{"crop_scale_min": 0.8, "horizontal_flip": true, "arch": "unet", "activation": "silu", "optimizer": "muon", "muon_scale": "original"}
Rows from block 11 of a small image inpainting model, named by matrix and row number. Rows with one number belong to one channel. Each number is 128 + 24 x the weight over its row's rms, rounded and kept within 0 to 255. All counts start at 0.
After each channel's rows are labels from the 100 images, of 14848, where the channel reaches its highest value: "responds to" is what is common among them. Only what is clearly more common there than usual is listed. The data: rendered made-up planets. In brackets: how many of the 100.
# convs0: first 3x3 conv (model.decb.1.1.convs.0.weight, 128x128x3x3, each kernel summed), inputs 64-127
# convs1: second 3x3 conv (model.decb.1.1.convs.1.weight, 128x128x3x3, transposed, each kernel summed), outputs 64-127

convs0.71 [126 141 120 105  93 130 113 157 143 122 133 163 127 137  78 133 144 115 161 152 104  84 138 111 120  81 112 123 159 155 102 131 139  59 129 137 121 140 113 108 151 131 112 115 162 124  94 125 128 143 150 143 131 165 154 117 103 127  98 163 145 136 151 126]
convs1.71 [ 89  90 163 139 111  94 146 156 130 106 116 113 129  96 140 156 159 113 123 105 114 169 141 145 103 110 148 125  95 161 142 112  95 118 115 135 143 171 164 139 145 124 121 149 139 104 155 139  93 132 137 106 110 120 158 150  93 110 128 142 161 110 135 129]
responds to: cracked ice world (73)

convs0.126 [166 153 173 117 124 114 135 158 131 128  88 125  84 112 122 141 129 100 151 120 146 150 116 108 119 109 127 118 148 169 134 135 113 132  78 135 143 117 150 161 110 126 102 110  91 118 145 144 153 106 134  76 119 158 131 135  77 158 100 132 145 139 123 124]
convs1.126 [ 94  97  89  99  60 147 101 129 152 139 145 109 133  86 117 111 113 165 135 138 125 142 172  93  97  79  86 153 115  85 124 116 158 137  90 127  88 117 135 149 145 130 150 157 130 143 145  96  85 147 125 129 129 116 150 117 103 100 120 151 108  95 156 131]
responds to: rings (100)

convs0.56 [182 142 138 123 147 119 116 126 126 127 101 116 120 126 143 131 126 129 143 140 167 127 125 110 133 132 124 135 111 171 108  96 160 151 161 127 173 122  99 134 119 178 103 112 115 133 133  34 101 125 107 109 115 145  99 107 163 116  94 138  80 110 109 118]
convs1.56 [135 117 108 100 152 142 115 147 107  98 151 167 156  96 150 149 122 131  93 140 127 104 136 137 121 113  95 127 123 125 136 131 132 120 111  74 146 144 107  99 145 142 131 118 145 110 134 136  87 138 144 107 146 128 124 106 121 159 139  77 131 112 138 152]
responds to: rings (100)

convs0.94 [155 122 153 136 117 142 162 115 137 123 116 140  55 120 139 101 123 129 132 114 125 136 106  89  97 140 113 105 151 133 141 112 139  98 181 158 108 148 127 105 102 153 126 127 137 161 122 140 114 101 123 115 113 170 110 144 133 125  83 141 108 141 127 110]
convs1.94 [107 125 136 104 136 148 148 146 140 142 107 164  87 108 145 146 117 131 101 106 172 169 140 109 181 130 112 160  99 105 118 156 135  96 132  98 120 138 144 144 169 145 115 110 124 100 102 143 126 129 156 153 119 145 128 117 159 143 132 104 114 166  90 164]
responds to: polar caps (94); lava world (53)

convs0.33 [140 134 134 127 100 145  98 107  88 119 105 102 131 137 123 182 132 100 131 153  94 123  93 134 149 153 113  92 112 124 109 128 163 116  81 133 175 119 134 131 104 113 115 104 135 122 137 116 126 116 112 123 142 123 117 114 118 100 115  87 155 133  91 111]
convs1.33 [135 132 129 114 138 107 127 143 109 107 130 151 120 133 142 129 129 165 108  77 150 101  78 126 135 143 114 138 119 135 150 116  81 132 104 136  93 145 120 100 121  89  98 137 156 158 167 133 102 117 120 124  73 108 154 160 125 175 123 191 142 174 127 113]
responds to: polar caps (59)

convs0.119 [152 173 121 114 153 140 116 109 125 133 112  94 113 130 132 132 107  93 150 163 143 146 148 123 137 162 126 129 162  96 129 139 107 107  84 138 133 114 119 100  99 122 169  81  87 102  97  94 139 126 154 153 122 123 106 151 118 140 134 121  89 142 131 143]
convs1.119 [144 123 139 127 111 130 131  94 131 115 130 109 148 154  85  96 175 141 155 132 127 101  92  88 114 142 134 112 126 114 118 158 127 122  93 127 115 144 154 121 114 198 103 141 144 143 159 139 135 114  70  82 103  92  82 120 128 158 121 151 126  90 117  75]
responds to: full (67); cracked ice world (60)

convs0.111 [173 139 117 174  81  85 125 136 140 101 142 166 136  83 124 100 114 126 151 106 135 101 126  79  80  96 159 161 142 117  89 160 125 131 110 150 115 109 113 101 138 110 124 116 112 100 119 152  96 142 115 140 142 131  70 137 140 125 123 125 125  97 135 131]
convs1.111 [103 133 139 172 175 132 123 129 131 127 118 106 135 147  86 146 118 131 125 116 118 145 145 117 140 132 183 148 164 117 101 137 157 138 142 162 104 161 115 169 149 148 117 112 152 152 114 114 124 108 143  70 128 142 138 155 149 116 102 128 128 125 111 148]
responds to: rings (60); polar caps (54)

convs0.103 [ 90 128 132 145 110 114  98 103 100  97 148 144  93 110 153 120 134 147 127 135 116 133 126 134 145 151 126 115 117 130 131 140 161 127  90 133 147 181 124 136 149 140 100 119 118 122 120 158 120 151 125 144 155   0  96  88 134 122 103 112 140 127 126 119]
convs1.103 [120 158 147 144 122 102 177 145 123 170 111 120 135 114 123 112 128 174 116 128 186 114 123 113 123 134 122 124 111 142 143 134 100 133  88 134 136  89 183 125 116 104 161 146  82 124 167  84  84 146 138 138 117 149 119 113 146 137 167 154  94 135 131 108]
responds to: rings (82); ocean world (74)

convs0.15 [110 110 141 137 122 157 115 129 137  70  71 133 121 163 146 124 100 112 143 121 122 124 114 157  62 104 134 135 110 114 131  78  67 128 123 137 118 105 128 124 141 155 150 130 147 103 136  86 157 140 139 115 185 108 129 148 131 144 128 115 126 129 129 131]
convs1.15 [105 124 131 142 178  93 129 149 146 155  94 110 115 112 105 106 112 125 128 108 118 187 118 149 126  90 144 121 129 155 155 120  89 111 125  99 162 115  96 133 162 101 117 144 136 113 132 143 100 139 160 101 148 106 117  83 132 134 121  81  88 152 142  91]
responds to: full (69); cracked ice world (56)

convs0.49 [145 134  98 138 140 108  70 143 144 106 105 141 130  86 142 111 109 118 139  73 168 117 132 125  96 105 116  83 144 120 142 125 109  92 145 154  98 118 138 109 115 140 121 152 125  93 147 122 109 116 112 112 158 145 115 108 154 128 155 136 162 133 145 141]
convs1.49 [164 128 185  70 173 173 152 102 112 157 120 123 131 137 108 105 116 161 120 142 125 115 108  75 118 157 149 111 132 106 139 159 172 162 109 112  99 107 154 122  99 130 123 118 132  94  85 141 131 115 124 121 175 115 110 163 138 160 111 108 144 149  92 133]
responds to: polar caps (58); cracked ice world (43)

convs0.62 [119 125 143 120 114  93  77 125  95 100  82 120 115 128 131 134  87 113 191 126 152 109 121 112 112  75  61 101 160 115 121 133 126  89  78 134  95 124 153 141 120 131 105 166 150 104  93 137 132 151  92 133 151 175 119 121  86  95 116 134 181 132 111  93]
convs1.62 [124 130 106 128 146 120 129 130 116 109 168 116 116  90 136 126 114  89 124 165 186 153  88 104 162 121 153 132 113 178 169 128 112 106 156  97 144  89 146 159 143 113 120 124 131 138 151 120 158  85 117  97 134 129 151 125 121 154 110 110  90 133 120 135]
responds to: cracked ice world (87)

convs0.43 [132 117 119 124 149 144 115 128  90 112 134 123 109 127 106 137 126 159 125 176 144 126 112 128 142 117 164 148 101 114  84  93 119 116 109 113 138 134 190 126  95 117 139  93  80  90 108 149 134 179 136 122 121 136 111 113 115 105 119 155 129 129 112 134]
convs1.43 [145 166 151 143 114 105 128 116 115 149 165  93 131 137 130 125 161  80 141 146 107 108 148 145  76 151 119 113 132 106 123 148 155 131 115 138 121 120  67 138 131 139 163 116 137 103 125 117 135 131 152 157 122 128  71 178 102 110 139  77 134 158 107 129]
responds to: glowing rim (76); cracked ice world (36)

convs0.21 [159 125 143 114 139 140 143 121 135 123 148 150 139 104 142 134 138 113  70 108 105 143 114 117 132 126 123 132 110 130  83 127 116  89 102 140 142 129  94 133 120 117 163 163  98 134 144 127  76 123 142 123 104 117 180 127 120 119 122 105  88 116 129 136]
convs1.21 [119 140 112 116 124  98 140 138 141 120 169  91 121 156 123 147 173 142 170 153  98 118 108 144 110  65 176 116  94 118 150 102 106 165 120 140 153 119 151 156 148 129 127 130 130 159 153 105 162 108 120  86 167 148 116 131 106  91 145 166 154 126 108  78]
responds to: banded gas giant (49)

convs0.78 [125 131 108 110 107 146  99 124 104 146 116 126 157 115 180 144 140 132 127 129 114 161 142  94  91 151 142 157 118 132 144 140  96 120  91 168 109 119 107  99 152 163 129  91 144 144 131 136 110 116 126 124 115 152  91 125 121 100 163 132 109 158 136 128]
convs1.78 [ 96 123 148 135 163 114 163 103 157 111 147  96 147 107 121 137 137 106 180 149 136 139 117 165 144 147 117 123 158 166 125  92 131 136 110  95 141 130 120  82 123 129 136 119 148 104 116 160 154 131 157  93 135 112 129 110 136 182 128 138 165 154 127 128]
responds to: cracked ice world (100); full (63)

convs0.10 [111 116 142 131 133 134 130 124  93 137 117 117 116 110 167 102 157 130 156 131  93 158 107 112 136 123 105 130 147 111 122  82 143 157 126 139 129 141  64 127 146 134 119 109 161 139  86 130 116 131 111  78 141 164 132 141 111 132 155 124 112 135 152  92]
convs1.10 [101 104 130 105 151 146 155 125 141 148 115 141 113 139  97 114 105  99 129  99 131 150 150  99 153 148  76 134 127 125 108 151 151 106  87 110 114 154 134 116  65 110 132 128 132 125 125 165 128 151 158 147 168 125  94 130 154 145 143 138 159 122 132 194]
responds to: polar caps (69); full (54); cracked ice world (45)

convs0.16 [202 153 158 135 136  97 144 128 106 113 115 124 140 141 145  93 132 140 145 125 155 143 136 119 129 162 188 150 143 167 124 134 155 104 105 107 141 148 151 109 124 135 118 100 117 103 159  63 104 149 131 109 114 116  71 153 124 133 117 102 117 114 102 156]
convs1.16 [134 113 112  98 119 136 127 119 141 139 151 134 133 151 143 186 131 144 170 137  80 115 135 120 113 138 148 132 120 103 150  88 146 114 144  91 181 140 133 124 160 116 153 144 106 143 133 116  87 158 138 143 136 134 125  88 131 133 129 110 107 110  96 122]
responds to: rings (100)

convs0.61 [165  71 132 162 115 126 124 120 123 117 136 134 151 123  95 138 214 128 140 136 125  50 137 170 125 110 125 121 124 133 135 151 153 102 137 147 139 139 122 139 165 132 145 146 113 137 127 148 139 147 124 131 162 118 127 119 130 123 141 121 111 129 142 144]
convs1.61 [144 127 127 116 111 137 131 157 159 134 110 156 114 150 115 137 187 120 141 145  86 134 139 152 115 137 127 117 115 136  66 155 104 139 112 159 115 130 144 124 115 114 141 132 124 120 157 130  96 133  97 124 123 115 147 138 104 130 107 148 135 131 108  19]
responds to: rings (84)

convs0.30 [114 139 135 154 116 129 157 126 106 120  94 118 139  76 130  85 140 109 107 148 145 118 116  96 101 112 122 101 131  99 144 124 126 101   0 135 141 118 164 134 136 143 122 140 165 132 121 156 123 131 123 125 143 152 126 150 138 123 122 133 161 137 105 107]
convs1.30 [153  90 136 130 131 121 121 117 159 104 150 122 124 137 120 135 145  81 175 160 106 123 112 138 165 124 110 128 114 180  94 119 143 115 103 129 113 121 120 122 122 169 136 134 107 119 119 155  94 129 141 197 143 174 138 163  85 162 147  99 133 126 105 105]
responds to: banded gas giant (38)

convs0.106 [141  88 116 125 116 134 123 150 110 147 102 112 105 156 128 130  56 142 147 134 127 117 134 128 121  24  60 108 162 121 127 137 116 157 128 138 131 129 126 152 113 131 111 113 114 124 127 113 114  74 147 154 155 145 126 148 116 160 104 141 127  98 149  99]
convs1.106 [132  87 143 161 132 128 139 132 128 140  90 136 133 161 123 114 110 120 100 151  97 117 138 102 157 137 174 158 144 121 112 113 141 154 147 117 147 128 126 156 149 141 130 184 130 138 126  87 121 125 108 158  48 101 124 133 143 104 164 144 106 104 133 155]
responds to: rings (69); cracked ice world (48); cloud-covered world (34)

convs0.86 [143 114 132 104 127 119 111  97 122 125 158 122 110 107 120 144 135 132 149 123 179 102 128 195 124 207  78 123 121 139 149 169  94 120 135 139 148 111 129 122 165 132 153 159 142 108 149 125 146 135 145 189 166 147 131 205 169 116 138 149 115 122 112 130]
convs1.86 [169 126 104  94 159 126 142 107 113 103 130 103 184 159 117 153 165 107 112 140 147 133 144 102 107  89 164 134 116 137 129 138 121 106 146 149  92 146 125 140 102 161 114  87 150 108 145 107 151 100 116 167 156 128 135  91  97  98 142  95 153 133 104  93]
responds to: rings (81); glowing rim (80)

convs0.50 [152 106 128 137 129 121 110  89 115 118 126 117  89 119 122 129 116  62 127 106 119 106 127  74 115 118  93  69 141 143  87 152  99 100 153 139 131 124 113 116 131 109 115 155 146  90 120 154 107 155 100  52 111 137 128 133  92 116 120 100 158  89 141 131]
convs1.50 [106 149 127  99 154 101 115 176  98 126 119 133 119 143 102  91 119 159 101 154 143 116 146 127 101 185 116 144 117 112 163 102 102 172 100  94 109 149 130 161 146 102 111 104 102 147  97 185 109 110 130  96 111 139 116 176 120 120 111 127 138 149 135 125]
responds to: cracked ice world (39)

convs0.84 [177  96 133 117 136 129 115 129 158 148 132 134  92 127 100 152 120 121 120 146 175 132 165 116 144 169  96 147 150 131 125 140 101 131 155 114  79 142 123 123 109 151 102  80 122 112 134 151 175 115 112 121 115 143  60 102 123 123 129 107 168 135 106  85]
convs1.84 [145 133 123 115 151 161 108 171 137 146 126 104 189 132 136 129  92 173 150 137 153 131 157 111 107 185 133 153 141 134 127 134 172 130 119  93 144 136 121 115 128 138 163 118 130 165 111  99  77  99 121 165 142 171 149 147 131 161 113 184 111 108 122 132]
responds to: banded gas giant (60)

convs0.112 [115  98 139 121 140 120 115 110 114 110  94  79 127 165 150 149 117 101 165 137 143 106 135 135 155 114  82 119 130 140  72 106 141 131 172 123 128 126  85 105 147 164 141 102 108 134 103 131 144 133 158 138 127 129 113 151 127 149  99 127 135 102 116 112]
convs1.112 [101 148 144 151 134 113 164 104 131 112  75 136 108 136 116 159 117 139 137 149  84  97 109 153 117 132 126 113 154  94 152 122 126  96 151  91 109 107 122 145  87 148  48 208 106 134 137 120 130 146 148 109 136 126  91 111 153  90 132 116 113 135  74 121]
responds to: banded gas giant (68); full (51)

convs0.87 [120 105 128 126 151 147 139 146 118 118 136 114 145  87 123 134 181 129 137 114 155 115 128 134 111  89 120 125 127 148 147 136 136 156  17 122 116 140 131 130 144 184 109 149 158 128 109 141 146 103 148 151 105 101 103  98 123 169 110 141 124 131 157 119]
convs1.87 [101 130 160 112 132 103 135 139 134 128 144 123  91 159 121 101 113 112 131 115 107 109 137 156  90  99  67 108 136 164  80 133 134 172 137  82 146 103 172 132 144  83 127 109 126 132 162 131 128 177 148 111  93 156  92 130 121 127 145 128 179 133 153 142]
responds to: glowing rim (66)

convs0.93 [193 145 147 101 131 113 123 116 134 117  98 117  95 132 201 145 126 149 179 140 143 122 114 126 114 166 128 134 143 140 121 110 115 119 110 135 129 165 127 128 146 118 165 116 165 121 138 103 132 121 110 127 114  83 143 110 134 131  35 123 157 116 129 129]
convs1.93 [127 151 147  83 128 159 140 134 138 126 158 108 127  95 127 112 130 158 158 118  76 136 104 117 113 119 118 128 126 135 122 153 134 170 153 188 117 112 160 121 161 126 150 177 139 107 148  84 151 112 100 129 140 124 142  77 124  95 149 164 109 141 143  89]
responds to: rings (94); ocean world (89)

convs0.121 [155 125 120 130 140 102 137 129 143  79 108 147 168 104 111 123 136 144 176 168 137 133 119 139  94 107 113 105 129 126  92 105 126 140 123 143  96 128  71 152 120 125 134  98 188  86 114  98  93 118 123 117 135 101 159 110 126 118 141 124 124 149 158 126]
convs1.121 [120 121 112 102 132 113 129 135 144 123 145 108 108 112 124 131 173 124 137 136 111 109 135 135  96 103 143 128 158 126 145 110 142 118 106 126 155 121  87 146 124 144 126 113 115 143  94 137 134 152 118 116  91 140  90 122 159 131 133 145 152  72 103 137]
responds to: banded gas giant (57)

convs0.118 [135  57  95 145 161 143 183 117 148 125 116 153 111 108 124 128 112 142 143 104 105 136 122 145 139  82 108 148 148 133  86 109 119 165 170 153 101 152  90 129 121 138 161 102 119 103  98 135 156  91 184 116 148 124 131 123 106 154 108 152 134 127 128 111]
convs1.118 [155 123 131  92 122 143 121 148 128 137 158 142 169 135  70 135 147 104 104 120 114  88 121 148 157 139 155  88 113 127 141 132 110  97 132 147 157 135 139 132 102 144 108 107 145 129 176  89 112 175  93 146 110 163 158 133 176 163 160 118 118  82 114 128]
responds to: banded gas giant (74); full (69)

convs0.90 [143 111 133 129 102 136 155 119  65 120  84 130 117 126 145 159  87 110 165 126 114 124 111 132 101 111 182 132 149 104 138 141  94 163 116 149 126 122 140 144 122 126 141 121 142 113 132 119 117 161 132 140 166 135 112 132 127 134 151 116 121 126 132 124]
convs1.90 [133 139 133 150 136  98 134 183 171 115  74 154 154 126 121 158 108 126 144 136 120 134 163 135 142 124  94 139 101 121 140 130 111 116 138 131 123 126 153 136 147 102  90 129 132 150 120 141 120 140 156 112 108 150 113  93 118 123 103  91  92  84 137 134]
responds to: full (53); cracked ice world (40); banded gas giant (39)

convs0.68 [156 134 119 148 138  84 110 143 126 119 114 119 150  87 156  95 150 163 138 134 112 127 133 122  88 107 104  68 148 138 108 128 148 127 111 115 107  99 144 101 123 103  88 131 123 138 124 136 110 150 113 141 115 160 148 134  97 130 137  98 199 118 150 121]
convs1.68 [120 132 126 109 138 118 133 114 144 148 163 121 123 160  74 152 144 142 140 135 155 113 158 116 152 134 105 131 146 125 133 120 123 101 132  97 114 136 108 147 157 127 106 167 117 124 136 141 149 100  95 109  69 143  61 140 157 108 130 117 124  84  70 165]
responds to: banded gas giant (55)

convs0.40 [161 123 154 115 119 103  99 107  90 130 117 159 138 154 144 134 115 138 141 143 143 123 132 138 117 136  58  97 127 115 116 121 146 142 131 131 133 118  89  97  71 102  92 113 118  96 119  86 116 148  94  95 100 170 154 118 139 103  98 110 155  75  71 103]
convs1.40 [101 178 145  98 123 114 129 132 146  97 144 124  68 135 141 147 129 105 114 108 138 118 112 130  88 138 118 187 149 120 139 102 125  74 132 143  99 135 148 135 112 159 131 103  95 121 116 139 170 118 128 144 154 112 146 143 161 142 138 126 119 113 159 142]
responds to: cracked ice world (45)

convs0.39 [165 124 109 131 121 124 110 122 133 129 143 131 170  93 123 120 137  96 113 134  96 143 100 108  95 132 136 130 117 107 124 132 101 129  85 120 122 122 136 120 116 145 123 130 170  92 107 127  95 116 143 148 147  81 221 131 147 111 155 118 137 134 126 115]
convs1.39 [140 111 117  95 104 138 109 154 128 128 138 100 119 124 103 109  76 136 108 131 103 110 143 118 101  97  87  99 134 140 149 105 132 137 141 108  98 137 131 178 176 158  96  94 105  97 103 151 143 150 129 109  53  72 112 156 188 157 122 169 119  66 128 130]
responds to: banded gas giant (97); full (56)

convs0.31 [ 89 143 107 176 158 129 134 111 109 156 139 184 127 138 130 122 127 125 128 147 135 151  94 143  95 104  78 112  77 158 102 152 152 132 154 138 168 157 126 118 111 141 115 101 153  64 109 153 119 157 100  88 128 144 116 124 140  71 169 102 113 130 105 126]
convs1.31 [132 140 130 130 108 100 119 112 115 107 116 121 114 123 103 148 197 151 160 121 123 104 146 141 111 118 103 147 100  46 173 128 103 119 143 110 114 100 124 107 156 126 149 139  71 161 120 138  99  94 134 126  91 148  80 146 160 131 155 126 121 153 112 131]
responds to: rings (81); lava world (49)

convs0.96 [ 63 142 117 139 180 167 130 111 129 149 129  99 115 137 137 150 149 113 123 134  96 138 109 117 141 164 111 151 162 127 125  78 116 133 135 146 146 128 118 109 102 108 132 106 134 142 110 122 131 113 126 114 116 133 130  97 120  96 137 128 103 120 151 128]
convs1.96 [151 146 144 115  95 155 128 163 143 143 124 169 151 150 124 133 178 164 146 162 119 110 126 111 147 158 151 148 121  85 130 148 116 114 130 124 153 147  93 155 133 158 111 151  98 112 116 128 168 148 126 155 136 103 104  64 113 157 125 140 139  85 115 175]
responds to: cracked ice world (82); full (64)

convs0.0 [114  91 128 105 134 155 129 120 130 119 131 141 109 183 144 203 126 137 151 141 128 131 113 142 129 111 148 152 127  89 131 114 149 147 144 112 138 120 123 175 159 114 119 106 127 124  94 133 142 157 107 108 141 113 104 119 126  84 113 127  99 125 130 126]
convs1.0 [100 114  85 153 123 140 115 126  96 148 107 125 106  94 125 133 156 137  95 150 138 123 164 136  99  77  70 122 137  99 140 151 167 123 107 125 100 167  74 134  97 106 114 136 158 105 156  98  89 119 117 118 122  83 135 124  97 111 149 147 148 115 171  95]
responds to: banded gas giant (87); full (57)

convs0.89 [133 114 131 136 106 161 139 126 132 168 114 114  89 164 132 148 133 146 158 126 137 140  96 138 150 134  79 114 158 132 135 104 106 156 145 106 103 144 145 118 115 149 126 116 129 118 143 128 124 118 110 109 130 243 132 117 123 135 212 135 119 132 125 131]
convs1.89 [113 124 135 145  99 156 138 151 109 125 150 116  86  99  91 148 109 119 191 100 115 115 165 156 119 176 132 145 129 150 109 121 125 126 121 118 140 122 126 112 155 119 165 105 147 125 126 130 108 146 139 111 120  19 105  96 114 126 139 133  95 177 159 147]
responds to: polar caps (69); cracked ice world (37); lava world (34)

convs0.100 [171 133 124 181 123 143 158 110 121 130 115 120 151  99 150 128 131 132 134 133 125 133  87 124 109 113 130 137 146  92 103 117 138 140  82 120 109 108 143  78 143 135 133  88 153 118 121 134 104 117 125 134 172  96  53 122 135 122 150 136  88 143 149 117]
convs1.100 [142 121 152 132 119 135  95 152 115 101 130 154 126  97 161 140 148 140 107 119 166 102 153  57 136  99 180 145 124 142 135 164 107 115 126 179 116  99 111 166 147 158 146 142 129 166 134 174 147  90 114 148 103 131 102  98 135 143 116 129 118  59 147 122]
responds to: polar caps (66); full (57); banded gas giant (55)

convs0.101 [ 81 122 128 131  91 128 119 106 150 169 125 100 107 121 119 137 137 136 138 161 137 166 123 129  87 171 163  95 121 128 136 138  79  81 137 116 134 139 112 120 104  93 135 135 113 185 136 119 132 100 106 159 141 142 121 161 115 125 115 101 123 117 132 126]
convs1.101 [145 131 144 112 146 177 135 117  69  72 135 144 142  96 139 124 140  97 142 129 128 172 139 127 131 116 108 130 101  84 133 158 126 165 152 174 176 141 133 105 126 163 105 133  97 100 107 160 164 139 124  92 155 172 122 127 104 164 140 100 129 154 119 107]
responds to: cracked ice world (97); full (54)

convs0.75 [150 138  79 113 110 156 101 153 163 146 114 111 151 106 138 113 140  95  97 104 113  97 135 121  83 145 153 132 135 105 131 120  96 116 115 144 126 117 158  96  41 117 149 129 126 111 177 130 106 120 170  95 155 105  93 115 129 150 132 124 138 124 171 142]
convs1.75 [129 170 179 131 131 108 151 125 114 145 179  91 129 139 109 131 118 132 137 155  72 122 135 118 118 102 108 108 118 151 104 124 114 123 109 166 133 130 113 141 152 166 108 130  96 171  67 121 150 141  68 156  79 120 129 138 106 132  96  93 175 125 135 121]
responds to: glowing rim (95)